From a checkpoint of a small image-text matching model.
Model: 16M parameters, encoder arch resmlp, encoder activation reglu, encoder moe top_k, encoder num experts 16, encoder patch size [4, 4], encoder layers 12, encoder width 192, fusion encoder layers 6, fusion encoder norm layernorm, fusion encoder activation gelu, fusion encoder moe expert_choice.
Training: soap at rate 0.002, 13400 steps, batches of 128.
Data: trained on simulated stained blood smears, 195000 training examples, 8.8 epochs.
Rows from block 6 of the image encoder of a small image-text matching model, named by matrix and row number. Rows with one number belong to one neuron. Each number is 500 + 50 x the weight over its row's rms, rounded and kept within 0 to 999. All counts start at 0. Numbers have three digits each.
After each neuron's rows are labels from the 100 images, of 14976, where the neuron reaches its largest size: "peak on" is the class under the peak. Only what is clearly more common there than usual is listed. The data: simulated stained blood smears.
# gate: MLP gate (encoder.blocks.6.mlp.gate.weight, 512x192), inputs 0-63
# fc1: MLP up (encoder.blocks.6.mlp.fc1.weight, 512x192), inputs 0-63
# fc2: MLP down (encoder.blocks.6.mlp.fc2.weight, 192x512, transposed), outputs 0-63

gate.499:539521543495469481532476432453461584492419497385457502510478509484511627535499522549527516449453610494520529454540474551484548541485472467500532486484517430527474401588492425538451487629528424
fc1.499:498552570493512443483456460437517616523458517461535459487469494443471464512494479525449524493573561476437583562439496498473560517478528370570514402539550520507513429452504485504458433457525438
fc2.499:457510469432531384499552497485445531528513479555547552499483544535444537425412460505448602587486430440484510641583483544610514449513506481480447569502474551519558481483537589461493540422524614
peak on: nucleus

gate.51:484483516557470426498567488553432600492482405432457547557484497499585498495500551435458515543470461594533511494514467523368533468518535521510478521479429371482489536469429542512541419573531480
fc1.51:475379440541539475485515569517581526352473411507472415458478473496519451552577509517504466508522524553556527476575515489480575519492622445552534558539528505492461603503432609477546480538461478
fc2.51:505481476492576550464526439460496576556559548427567531497456576588537493485582536493449478485388479477441401386498489458543499471514527466503506578410496569465491499523540451485516478482474639
peak on: large cell

gate.324:484469395499523473564477504438502489451538431528512427504466501492537477560493379440483492506525552494494470559525597498547547546518481459416453436366588459586462494478446536546529507561476381
fc1.324:526544557447476537566583542503473541554445509485406438500590517595535517487468624499446478453454446570536465444434499449494455536474450525522533505567452585506545536466544564507538542398561587
fc2.324:512515418458534472528550538518517453580544429546521516531454475496541428516523481486467574507540579463423518460417481556414447597475498514452451478477529517458422570519530527584547538442499443
peak on: small cell

gate.509:494512525497511523433551433544433502433435553443518453497489386512478517553513505450596493544393451623432579513503459477436598458420456494487486475534571543575568509470481541536494561557518501
fc1.509:539520484433499457428498489581517541536547576473475530477422547494560414495562448549576449553585482532494375589593503493496488501514518614395435503525504485547522500532527548480444547477465394
fc2.509:544514491446500430502488449592526600511485527400449513465579570508445510493408524508439529481552552453504518525526477616476497484641453549560485525490491451470495460545467571438603518480539521
peak on: large cell

gate.316:434560477593582421459469447383425491547424487474466555491498547533492473501524341496524471484443512538511504462438382451457521572555507573452488492509498547512468529446460483436594526549526421
fc1.316:524473581402426456493420556470581520465558536515524445528521495464450509402474562575470474486484494511503503462581596514491525431502436456512539426478519522499524485529539520504471484468454496
fc2.316:511493509520428516525492455407421581506606502497463474643491525472542498463579541525442440534489517497576569565498487430501506508561374500524452562461559458559552551557563508527528546541499451
peak on: small cell

gate.265:472530553475481521481417493450521515487541437421485533482462459574561433562518540484464509513393558443519510552575426532534461413505519462506388455395484466617547437458553504434475487531561496
fc1.265:543476540456491501492500565451498496460550530523427466456535471517522457461504409505547469514578491558551475452436553481508502536555464536532558549505452517364529551563534525493616532510540463
fc2.265:454388476479547533466515531507525493524626468501530552433397488542536429511476511587401476553462481449538489381537503521474498542484475377428448541587509435446447584503446484575542511480421516
peak on: small cell

gate.76:517533494422588400491439472508427562505513473418474467540558475530605574490502449449516524487516497573471595550427504480428447449519520526574441457592579493544450461551509464475469459416500528
fc1.76:514441481572495522483566401497541520546466569565497525534471493583458465600581545462482579481488573490543426460469520403531429587495509472424572480447497448393505453472508534415535569473481447
fc2.76:458431542450465456467521515516378579505456465476556511488604486520518490421649546570469553537435494440466600497497536465479469539470428531459489471523486468584466527521481480514488473491406425
peak on: nucleus

gate.339:513507440469515514432509538455469480480435452501517537508537417502498503546530436472594408561474488453526464472483507410444442641472539593473461437450515574576499568409523482468511444526566576
fc1.339:554559515515496481521397420523504548511539533408478487472468423512440480580431558596497512544471523474475527494514554499571528442533477523482510525443552480472414471520586473396439544497461572
fc2.339:393489473462518455478427528418505522520561469571499578546419490521576541502535583521558479482528450551506490539414462547554483511486548463486473443505537492611486476479504468442436425522537565
peak on: large cell

gate.402:455523575496474564466455489420457415526490567459474443469497600588543468440601573538518462500469498482495483457577504488456434502563513392556425492552560462507439445548501472569520594477473529
fc1.402:399507484514487488561540516456479523464506490451517406436529479420471499511516546433510491513507520463411549482515409488549470544462516473481528401551532469447510526482463613359435432513494406
fc2.402:523499490562515447407568396514450505466370580439522560469462506534550457441425501522608561569489586471416448425399522573533440533551551609441554548608427498491434572457484500539531489460509480
peak on: nucleus

gate.172:664536586549506505388568538539509431535521464617461438588477546510549553526541490566463583550550500594597419535482576525463465451514555527492453452547532528522469512428418566513493504462499531
fc1.172:474508574567431609500508544435382536455514397479520527518440580497552535531487411506489512558479510509525537564552498457453471543471565557542406513455460513573454639453464576505534547494545438
fc2.172:515596515532511566505471652543603510459581522486568462638450460539480588508609523479543462541449442565446529465454525479438497575488480410527539458427560489487608448476497511477492487558477550
peak on: small cell

gate.303:451486486506487493540441509597482445524519485570399447547463522506489515514492411442499494465454463611472493449558548453432514562650556425551381557542452494520501458504534423509515581488491516
fc1.303:527500432506552572464414518418466486458557506346503539468516495466405441421552487558483482572529457411432531517521605440543528503447451502452484491628524471551599552526417544425509453522570549
fc2.303:468523542602566507557509505448527529549588390530509481501467491496602559555497613535580526579479538487484409549416472569542408418466482422497498514548523576506537452584552523592404466458519491
peak on: small cell

gate.188:541443500495460551423475552513453575444451556536495555455564500542482507514531508478442452503482510421639435503441611551465531458596527562540506534468563483451460577497506527493380597528591452
fc1.188:484471515530562517499569585566396524453433583427492500525469425533464502462471510430362533579421491501522572428531581545468507483454449460523437534496600531483422577422489490437471556528458472
fc2.188:543532525564474641458518502495550461450557528533599440555499518481536533558471467483457557487522483570534496467537518371412557540572476433463527471440474542521522526506533622549424465545503513
peak on: small cell

gate.359:471503430628579433522542461505425437562590470471474560515527545484546439500490492533488489502496555433529474553581494462418529456506455450464340560514456507530552564433432507542501473512505599
fc1.359:516474492553498504451581529548512496458436447560485524438597529557452480462510484508527535555377546443634501547474535494520493554521538395519491476461448467475533529518520513450529416528505434
fc2.359:488595506463579559497556465544587503499460499547493576566474525518532551511458436385450555475563530507382497540642542509485486462456457579553563500612506450441481544377538500512548483571444481
peak on: large cell

gate.201:478446471461544503560519509494449508474448520458514359397521474458392403494499479454468461488431431527501448404544576458478505507471491450514561485438486543627519464526537557470479509391452485
fc1.201:535484543456386516434473494422556528490447540444528605652551493548617531509465456546561549553552518498528483530477536611511485406510530507523486547554460467483523410480461477502482550581487454
fc2.201:447568496482470454485470534412437502464544387519468427368512408535447504524492484428446534500519455468507493535588551562533441563554436545485443494543457369483456455445508475615529498474512495
peak on: large cell

gate.431:435594479514540421533504514528540523481444417460470516543589502578576483542568490527473605466476522562471423494512501541518442464417465477501479487490486547512476511401493458513470501466514452
fc1.431:497451445481439481547535517450582578491448456489399512460557500595573516512508496511435546521498502511461445476355488439494502385465525545410377512435535478530532545462541567462552487472529495
fc2.431:490603524418471457488462546471450429489531421494495458541536505438441510562560555393473463478477526543539498601509461476572576559517516422383552492618452487565446574471572484473677536506497493
peak on: nucleus

gate.65:525459511489434504509472461439424535500562528499498475438490461526397461443500465481434515563508478612443500536480548518436431414524545568473482361472580417606518453504567469397457488480570488
fc1.65:428472538523453513514507450469470475485434589543561456498519540532368391535529507529486553571516479619450531515493504510383477406504420445414400460449489513530571399485548604538531473526539397
fc2.65:503448436493547520472518533459471511373441458613493565596416528451522563497413466458491489452385447565461453527520442491485498468628586516478522502464490478576481343491417464402465486525486574
peak on: small cell

gate.18:487535483466388458467464480523522510531547542523518531518539555429458549462511491548403509485450458441475556531609480480450424450469529461537587495546524506471495485525464551514459497519554456
fc1.18:418515396527559435474536573421481515511530503517468532485576565519499528478476479596452554571533559409492531517559661492489520508580477490537489522534516485436564520418477518525572476472413450
fc2.18:500491518510548533499440544495492416507518462428460560561515450498498518491537469571477481414526527564488543487451510504448455559394535453470469449573419453457486466404568529513545505423531484
peak on: small cell

gate.355:541443641401554481501483457449462476507533498465470533430486449497413576458443504493534505500524478566424413472513467531535430587497504497418644512436490503580461492548539495469512535594538536
fc1.355:519533462585350646496509612474529482541489500451538486604460559497533449524509473472506550498463572491562558567468473567512498375440568511575485446480563400463499494407439535568401545518550451
fc2.355:484465466458418564511441595511457594442504601534500578502429444412490485583497571540477454498560456489497493405506527549504455546586601454500507501534495534506418526540391482450521514410477488
peak on: small cell